{"norm": "layernorm", "norm_position": "pre", "decay_fraction": 0.3}
Rows from block 4 of a small image classifier, named by matrix and row number. Rows with one number belong to one neuron. Each number is 128 + 24 x the weight over its row's rms, rounded and kept within 0 to 255. All counts start at 0. Numbers have three digits each.
Before each neuron's rows are labels from the 100 images, of 14976, where the neuron reaches its highest value: "peak on" is the class under the peak. Only what is clearly more common there than usual is listed. The data: made-up waving flags. In brackets: how many of the 100.
# fc1: MLP up (model.blocks.4.mlp.fc1.weight, 768x192), inputs 96-191
# fc2: MLP down (model.blocks.4.mlp.fc2.weight, 192x768, transposed), outputs 96-191

peak on: emblem (28)
fc1.469:119124126094115138107138105088130160070142111145170149097124133114137142132138179149145157160158099159089148105141193096168123139119110160157125149096181115101143100127083113080133116152157124125125159116114109119138097123135145155106067106102141156149166148121156119109139113141146125157
fc2.469:140172124141133163077152091128167131101147157140140180128125155112114113072157131109133145159115131126090093128130180158092120113100126130090098157107098143133099078118110093136138118128122110134111177152119120153081095137119120127105110132102161120119116112146124125141141131135159122123

peak on: emblem (44)
fc1.549:127138087108129155100138126126165127127149139129162137121106120101142092125088130110101130136143123119146087153137151141104125159106132144118148152140161153106115158200095172090079125153109096134143147132153147182123110135110129147168116132119151126148120155163135123139135150077139149134
fc2.549:058163127119112084082145146122130117104119087088151090137102117109125153167122129113090115124165121062137091168122148127128157132065113137108148121103126092117151148153107161101106133134090149138157136154125120157145119138141129145146117146149156147091117161144159161145146119110138150103

peak on: emblem (44)
fc1.252:124148093108122119157147154152182162142159140157130094127125100117132116165138108113141116107102123160133129165084139141126160153166103158091122115114134094126111175162087147143125128117121111119148135126141124131179075130156148173182125102109093132169132143115103140117141133106121086103
fc2.252:111124173166116117114112145117103133110149065102125108118117131136127126130132137132105164083152161128125111124112137136102083112084148089173130157114105173117125159114144156111133160147113095122139126119127092114120077109125097084114147163135173114158108104108152164103146105108127137135

peak on: emblem (28)
fc1.414:126109112154087134098133144114139199136144106104140117110112097103126119200081112138156146132080134124117134172128121139123151130134108129174151114085149114068149125146146165117151162163116130135140166088135115137161109104130097114145133109126111123168114132114093094086121141113123121157
fc2.414:116118170089098156112152102106137178155172127101128111156170133117152116105146156144127169132092163143073168155103124121119124155129095141104148136124148095139145103140126141101128131136121140115123127091147135136192075144152086147123133075081136132149175183111140110083114152135134116137

peak on: emblem (33)
fc1.94:071118125134096147156150144142098139124137112113161106132132127113177154164133118154115107153108098137140085168145179091107089143121130151167118124096169130116155131116094117095146157130154112140154161128098138130149058111138109133116136085122115133135116117130083139127101143140142079188
fc2.94:104099116156141147134121166108112107070126064144119119114141152121162113123131135133132166168096126123115115134128137108134135142105169107160097139098130174143120098117104094122135131144127075145109150126114111123121061157131109106073139171099149116149118095146103161128138109151144134127

peak on: emblem (47)
fc1.163:101126132137077061154128190166116130138122123138115128137131122106094161105117106107121139138128132122174127118134133134149144137139119130129177123121134102104103137158093137144115140165102117111159113119089146163125085161115185154152108127151121150126111208137129124128182123124127091108
fc2.163:115122162186118118141126184122130180117138169117112101112103102128134166135143151141130077113128117113134157084124146081148136126092126126103070091100119083106109132150128162132145112120123105079143139125126125123163089135154129120121164134118139103136140118072112124150164144135138150111

peak on: flag (96)
fc1.50:076163111153121129153111152137134147143130168115095089131132119126132134154125143110165122136106141170114144160090150171161129096138134117085165132120117139110118113124149097150147116121077088074128136110092129129162128111124114133114141129109085129144159143130131113048130136125094157118
fc2.50:072116129138091110140130154144104101122149140160114107124140124108127162146133142120107104138111132150129149153102133121176120118082157137082135104126107154128123117122127129132122125132108084067160147110130147127131165147103107156127117117101091141142172135137148110093136123101112156123

peak on: flag (90)
fc1.251:131131102149138122149148158128130142102171130113133106121112123121131136190099118123126075130109148132146113150115170135137165124110149103132132128137117138108149166139139154114127091113121110152165144102132129145161095111149126123159148160106104102176138118132096098091161152129113108141
fc2.251:169130130161138139131128062146110132105137186117124112144152119125127123125112128115131169136132158101135167112119132125119126102102154104161197131157059178128126090117155131130113134125102152175128174106136115132116100142142086142130122117133113094125093087139101070110114139120118097114

peak on: flag (100)
fc1.744:130139123105089103130132120143166140101140124100114159133124149102094101179127130132130116106094121143147110144136114125149172134112107098147129123106141096094139174145136125095101167147107125151174148139117128158140117136139141123136110141133115140139106170148122093101162122103138063181
fc2.744:145086170134138147130135089112112167137163137094134172082101139120116115157108149120098120083155172121113121118088114130128094100103158083139114130143104126171127086115152133096106144110117111109141143161131087136108105134130128150118130165121171135133112132131157179108118123132150115114

peak on: emblem (49)
fc1.138:118097140111139094150123126147132123177141145138135128128133138122117151137131111144109114111138129107160142124171086128133126126173118167084107118143122103146140123128079122149100114086150154101137113127144167111124098149116137099164108143169145144136084120088096143177106122155132140115
fc2.138:151137141159185121122129108160133127162152165148133149119137139113074130118155093139136135106153151108148116093145145109113132121135147125114136136153095152133082122100114085148116122104145131142125132156120123126088108125137138126138115140141197121134098112102095131165123108160107118107

peak on: emblem (66)
fc1.261:140123136068102148108142112155140131123183170137158137107077118105105125117122115132111139096152126146138126115152145123093133139122126109128126136132144132127086136171099167106098170163118084135152120107141165203091091143112114173141113104097149127127138200144122118148128152141141075128
fc2.261:063161161116113136117129122140126146157133070107141091152104081146079169167136142124111149072126158132118131132137143146140120111130115117089087148135147089120150152151130150111143118150106133113132127137157125159163070106119109113182133139152124116116143156146135119131136142144164113106

peak on: backdrop (99)
fc1.558:127135136127124110136126172100139159131112151139118092138110126143126116156135131128134119140128100149163075144134136103111139157125089163129136128075165082102129138163108154170124169160106098126108114134073111138167146142128129188158120129080119103160157183115124144111130098116120124115
fc2.558:120112106147123122101131125103138126119112096085117123099134130148162163125096130101089138142107149122118112178095087094154107132110129123156099098128121099154156137130147171104114129125127097116147104108119097159131216141147136136133135078123139083140138141112157117102114117109134141107

peak on: flag (97)
fc1.742:104132134103099129122116189177113112151152135163123130121099089120128169099127103077108145115157085132122123148153171132135115127133153079110127112159154176154103144151133155116109129165148091088175112115131166161112107116101115146160084123112121141114142173150151137139149157141111131142
fc2.742:095128138098095120143115128157095093109100088138133150140101084144123135123108136088105146128157131141146162137123129111147114099111099082131124169147189112129141142204113121126119127163110117132141141120129126148130159144132135153118136148135096165104121152184150117121155125139143101072

peak on: emblem (56)
fc1.465:122121134138109125139161163133137181098162119130116102115121088082120126206131131108163131115085138151122134150098139144164154127131138120135126112105126117103148142149132110109140115121124123125147180100121114117187084090156125123109133144107098141157133112121103118090132125125129123122
fc2.465:092136151143116096133135088146102145142110171098122094147117098126076138125131165137137160051138166090127155118103118131130111114086122096133167116160127095161146142145180151110078158101081122111151182092148123130168111150159121133138170138146143113104140144123138076105126147109143121099

peak on: emblem (44)
fc1.468:119123143132085101159161160176113128147154094143114105125109094100094164112115107116120144091123132151159148099128169145123121109130149108138124148152127158128098137161106137114124138158107109106172117126134168163120088129130151136152095151130117140116111183131110133143173118139123068112
fc2.468:111137134145106124101148148152114154124142102088111107116111091112121172140103117124098088099125166097163133132123132089106129115103128118117116134108145079077131145174133169106137119184101119125136117132147095160165093127141136136149139147120142130119110149116121114167126155126144109080

peak on: emblem (26)
fc1.502:134119137108117111135115194115107136086101128144140141124122103140131141126184126149153119113158078112162119116124159089141134143107144119149133115121133134150140119140108083128139099132152113150140125085100138120131103150145132146129126137096119116107147142138110122140198123157059084126
fc2.502:162106112073117116134102112113153101108146120114134102105100127141200130152136102143117140167136097126161087133159157135102145154152097122170108112129122149124164124135123130097136117146126115131131066147102135124123118140140137130125107081099096131150146145144152142149119095145095116173

peak on: emblem (32)
fc1.541:143088126110159154155143108166113117152154139133146108130127108072155129107127088132099125112126153076153127138116119111096101146150155147112164143145105104115112117135075099112123089113128158114140154157123173088173096141150145153122177118091113180104111109144079144178124149131106112110
fc2.541:163125121142170111136147140167123105130128146137117106096136105080127114104169124132132101111165123078146160109089153128122143137129163142124149127144094137152085139109091078167150115096115147129143136158101142082122120145148112146135120148118147174119082092130111138171105128139089116107

peak on: emblem (30)
fc1.6:111115129123124088140113154134141119187129136090114132177090138134123118140093127126167156128095132137158125141142129103112145110133140132133115139087080130089131091115102106126133110123122107094152136148135146135140099105095160158133145121122114157197164147107136150130137084152125099136
fc2.6:111125179156106123127140164096101152129116139141171113140124166143118125110124159183112121130128130102128105133158133118104103161091094146099124123087179107132099111150101146118110177118115107084125141096142138154155073160115155128093142157107146099085131151111115119157149149133177118135

peak on: emblem (30)
fc1.552:098150097120098116174110144161129115153146129129128123121147149104120141141122121144100150143111125138155110168147161131127128118129130126099145137131143152108120134140112119098092145142126103093202116122103178157150077113114165142143080170105106156185106169136104125127125136099130098170
fc2.552:129121146170135116110185166093094168129163109110157080125165128114162125130097172129103168128123120092106166123126172098129104132094130108130130112076112158134131124134094123136129105135130121126135133125172107106130041131134099144111164128096162125109120114118136106132094120103156156119

peak on: emblem (39)
fc1.185:119158133104113134124160132153139151137178128135127123126111096084104121117096109096109136096137128148146158115135134179112113125115156145099173146141158136107099164187094170101115112173113124112138143144132148163117067112130136172152093150084151146128120167126120130132149158122112124120
fc2.185:103124154125100092142128127107084151103132079137130077155121087145109173133114155119126138100144131108121140152102155125131130130076120108125126118150134103137154153169128155107141129122089110098145126094146114129178064159150106166133145164107126117095169142138138146105176142114123113081

peak on: flag (75); emblem (25)
fc1.451:137112119123080116115148149126145174124170117151137092107103161116100100174106099138133115121092122153140101149146148148142173131141131126147130113104152111106140138145120172130142172167153122147135135115115105125125066121127114129191091136070146111127130152111120107105136106110111122159
fc2.451:144141154107090101119142129137115132142126144146128135142143156133102120084131125114143157158136136153097147082113137122165175136136121130173158145139105129163120083109111134157154144146132146120142115072154111108123030138112113131147126106113124132137149169103138102102117096137142112131

peak on: emblem (50)
fc1.280:099103132111124119200150094100147098128092124119136120152142168161143093140167158184096127110111121169157108105120133144116101124138119108105122140121143119140137134122118087123097108088135108115138104161098161147137122151143161122099148133123095091109142137147122130118150130138116065158
fc2.280:109129163112075101142120125117163094122126083173131110136148140185122128135136130137075133133117141178112114152128117129141132112153130110109099176098174103096120146123126125133152091156112097087122098099122122139157142119133157134143129148120065132152145164185154151090153118122128098142

peak on: emblem (45)
fc1.419:103114128096104080169123154155152122136114153142102119168154120114102118134137127135123156093123138143160141128104108164137139132165090132101149126136141085131098147162083103157108128128108111136170119144110149137152073164131165162134121120139103151122115178147142146118166111136110080109
fc2.419:108147182151104073129126171137124158126137114135134084155138123142109133122146144141109109111164146097132104142106180126110122115093119119107142138100132110129119168128113145104134128119102086089154112103112105138169073135159144130137135128121145129116131151143156167110152105080110140116

peak on: backdrop (88)
fc1.282:116102083109106158129145089109122165142164150144155095162135146139096087144110147145150162137094152127102130114108111194117122117153089116153167150122150120077115138119151153140145176130118137131124145093141125127158113149164120126132149129097144131131110120124126080091129116081107155130
fc2.282:159104141163130150150128096091137176121119149144108116133170143130135104125139119121152132132071169178090168126092118154128089124151123138135142116115133121130122113071138129136184129139135128116099135093120098083171089137170128128094152121058104122154145088133121108086138116092119151119

peak on: emblem (28)
fc1.331:125156121117121127140134158145128105091115106134109077126156128102105133129112092096106115079125082130134110134131148186127136154141155112106186087160175131158139175161114136096137126173118152184167146117104139121123104146121161149156078143110125118081136151159153098091133162151098108132
fc2.331:119159114147149127147114131138091110102132121156142105133165093113133156102116150097153138132139136127119134174102147133100138158103127150130136157176106162151126137172098110105134117116082089139119132097161140155140092184127106168108126113130100108141136133169105123095147150120154102083

peak on: emblem (42)
fc1.304:136109119087075146119137118120135195152157135117155130117065151128085143152121102139144124119084118149120108117168140133156165135167105103145132100087125106109142120130132161120145162151161129130148135107143141141129061130137133132169098119093148126148153160092119096128150092138123112176
fc2.304:138117150129090117103144115133117164139130134133114124125156145133107153104120119127138158166104141136101175084128142086158140138128126134178139144127123109126126067101120148154171133166134162132121125063143107113146073125127090115149136105103130108173155140081124082111103116148127118145

peak on: emblem (25)
fc1.526:096126158134104111146150149159129128178152142109132093178145104086110122126158143108113194097132147147101120161131101112110081121118089123122129119119157097132109161141105132151115142102117125090142129105123135121156102120130108141157158090150114138126098140144140141109100158141172115120
fc2.526:155121144108106068169125109140107117172151134131131148142179133157075102165166110143142149111149155143155129137129119167115115144167160145143194114147091135147113151086136093170111131129106168141155093128113143139114122118096142132157146106160124119111101135125107132114120126090089103148

peak on: flag (92)
fc1.658:113163124108113105161127125162161147144120139142110081158146117119069114144098159091156181119116104169106131128115138145140141132164090140123142139124153099090119126161129136122141161130082117123136163136124109128174105156143154135164067140144086138185118149119177100071142111108156129100
fc2.658:126145133153116090131128190150136141143100149158111087128131103152123172123148121110136127108140099173132115082098141183135123116105156141130116104136104174139116173106118143157176107143097107075121083091106125098137080109118113126171140127093083130156159110124152122082119097091090156139

peak on: emblem (27)
fc1.203:067145092101114137126144136097144128080109109094164124093119138105161145151139155142150131167127087125129108138156189082142119152118143167160117117091150118147173096138094079068128100137123117128141165139105152138140104143139160129078119114088149129129162142112112130127152120174120101163
fc2.203:101128089151118175113134148119139115079128103151131157091127143108136127125162113118160123162106087127113080138160150149123106162122138174127072137100131145129109101137093077095144113134142112138082152143106135136121133149128162124096113162101136107125124094133085149162160106181154129137

peak on: emblem (33)
fc1.177:085116106134109148151147115119095126147136098120161100122138158121155122158150140164126126167096095125163052146163153119108086158144142171170108115112163138138176137124100100093132160107157138160133151142082145122159088142133133101126129114115144126133100103124090146144096119125143102196
fc2.177:081095146171147124129116167117095111103122090170137110128145157110131125122143140142159172171121103130115104153132122116123137146116148138142096144119140179135102086115098071141137152118144093142096164117108117109122095164134103101091108116119140118135117098131098162122128098137145159124

peak on: emblem (35)
fc1.426:125126126121073141113130159112156215132143144141134114116097134146101127174128114151156133128082113177126125147150121125147168139151102136148145099064151092087141125137129172147144168166143130127124146070114118136138086105147139122153112111104134112155157153095116119105130108123115127161
fc2.426:140137141114091126103153148115141140129124136133133108122164172146169130090099123129108146171122134145083141112122168095159149133118120125149150155098137132125122092109089158141133129143121132099123110066164123115133041105117140134123138113092115143157160168136153076107084121138142125155

peak on: backdrop (97)
fc1.688:129147087072135108133143116112200143115134186116107131159156161128105098111157133141100083126113135158133109152107100135146182151155081146088144109100131041124109171139100132142088140128126122156147131141121125144138130164140166163165100097152124143126129192139146141108142144081137107127
fc2.688:080149168156115114101105170115129174116136112094126135120130138109090119130135145129122088150172141106137093139115121118112155131116134133119178129103157094132112125133115127096116165141117126150129124121127086155150151134144176115145109114137193124114117180124128124116139128099137121110

peak on: emblem (35)
fc1.369:108118146146084095126124179138128181122157103137131104110096096083094128204111107118151125105101108140145153173125129144162175116135154106161134112128134144109144144132138138124139135131145138119154160084127131121166060089153106113150116177106115120136128136107099115100147131138113123124
fc2.369:099140161154095112122128147110112175124141113124124077122141126134106161134114158127138160105110155131084147126105140122149139115084108116145155125101145112116148151159140174094130149133108130108137146058167106118180052116156104109143177146149117113121158156115140124078130135105157143116

peak on: emblem (38)
fc1.123:119109101123081129139140117155130159094164100101145120112095108084093142188098121123141132124103113131153115149138144127133161143126115109175110121117150136090152143152146125082137174137101125154175160116110131144145090136178127125135126135091109123161107139119100085104132113131128084164
fc2.123:146123204121114124113129080119105174135147122105094138126143125135089131118136151128126174071135193136105129129100107111134121104123113078167125120143103118177147108115163159116147177142118111101132116107135090105142077131141111122126141108109149125120154143109153124102117106111134098101

peak on: emblem (27)
fc1.37:150120154106133107146103126142115173091130138136133136137128100104085171124157131142112114124147105145116197114142120123159138128107091143118145117121130085107125119127125161149119165139145150087139116128116124125125119099158112153141096131119103126133153165098120123114171122122100119106
fc2.37:104080164122133139091143129060125147144115107125153110145115128161150135123096135131144107145103110101121122143154103103155131140113112119123097094133140074111146098117128164134128122123162159143085135128143111103143091128131129131118124090115149114082189119117142131136127124140155186122

peak on: emblem (47)
fc1.597:102139108116091103143127180117128173127155124142143116151091158146103122160127116121148129152110088147138105147142141141153149131138145094164125094113143147134161166124152146119123151127156118148160119094105136138140071126165110126155117125095159112125144150117118123085169119110100106185
fc2.597:152155190115118109137142108093111163150150152120124106136135152164118127133124150157108116144127151102105139139113159098131143130134089108134186106100135084155161135142139171125127142112128155133161106097139109113155064122129136131155164110148145115101154173117154146109101130115119095135

peak on: emblem (34)
fc1.655:108146083087132178129184093133131153117159095102130100089136118092153125155137142155158150136111101161090113129121156103119145130165130159151099133105144132157167118115119093067142148124155130135145151136130120111133101122156166111101101096100137149147109130094111146143096119151135098150
fc2.655:103152119153142161129132154129128130106119071125088122104061110124121127157151123131177133126114102166086105116130137142129152120135095122137074131086164153152132142122134098115152156119172123105117147141093106093125121103158146095115126176124140128150138125101126177150158101180138128122

peak on: flag (71); emblem (28)
fc1.49:166147128108165148148146116161133110136154157111154116124134105080145148126128105104108120071143181117145147137119142126103114144114137155095161138165092119134099149142063119122090096093095119113149140144163173145129100137160143166123167136109118132121111130157084110141134160144112086095
fc2.49:177161121156174143145166126127116120143159130131121107103156098088168144110106106107123101118153139104132149135099139135094117139122149151101155148156120146134093145133078106122151083099100146136115096134145125126113121156124139172122117101111122147121100112169104117163097142133125091091

peak on: flag (84)
fc1.39:085139089119133132171135144135107136156170160164145070192129134129113122165124096103130132141105117162124107146138130207122123142155123133081132125167144147110131170141126157133133150125143118144139126134129142150161077145133108139179121143084131134149129129120121099105134107102104134139
fc2.39:137105154141132168125114088094147137120125093136166151122123158166133066138113121144119170134108149164117086141146115167118085133145148108148123136116116165136146111085157172114115168134145130101099122123144102144117054109133168096111145190084143111138158119140136145108147104100129132156

peak on: emblem (54)
fc1.450:082122114079126100195149123154141100163111169128140116154129134142117154112149119128114128112132101150152092125117127131138118123163104089099137106138145102146137127143118105132064120104146099129187100149117166160135104163141169154122130094131122120126143167140144156114146146147116071135
fc2.450:082139170095067095128120144142143113089137075122129102129119119133113122134146156128093139142133135141109106196106110107113143130148113115126122162094164065118136144159148131094142148138107107124146126117123109141170138144170145132123115137114114158110128182157170165099147131136150120134

peak on: backdrop (100)
fc1.139:122137144133125105130152175119131190173147118139116075143114113129123118154122095125133132116130137140158119136134132121099127139134101158112127137097140106105112147122108158166137164152102112100109102101097122122140135109123132186146135119082151128144146161100122153119109115127122129106
fc2.139:092115144139099138096086118109131172108141141084120149111122127122119141175093140097101090126135156102146122176125107126137074120097127117139149105133107103129150102147173181059096141140105119132126114105130107172154175139137128135136128097131152100128145149116164088097132112100120146124

peak on: emblem (25)
fc1.273:097104120108135114104139173135151157113142151141139123150103125103155114156155135130157077095115124148152094172084123141133151141133129133105117101115143086149124149156079106127103125112161104187156162116112126131157079141126106161147129073125140138117144144126135176111118113134121101128
fc2.273:121136190149113112125141113115096133118118100124126132139143142135080088118123137117119203087154185151101132118098137114152112103097137070154166166132121144157120140120145142112107149121109085122145142110163083133131085129142128103111177170124178120138125135137164137086145109115147123116

peak on: emblem (28)
fc1.625:115165100139160173172165124125129145122156125094149152124148118123192132128142145155149127149129120172101126157118157086103110132154121154108112144101155132116163155117102117089127116096154119127144142163148120121147090077130143114091116109139109129174131124108097129127103161128151102160
fc2.625:092150098160142169122128133131131150105126077111098128125114062120141151131141142120180130120086110140083160137108137112109147154131146152109048134115128143129150131144138117114163124145119106113117161164127128135154071124139091112125131117141132094184157108095097147122140158172156111094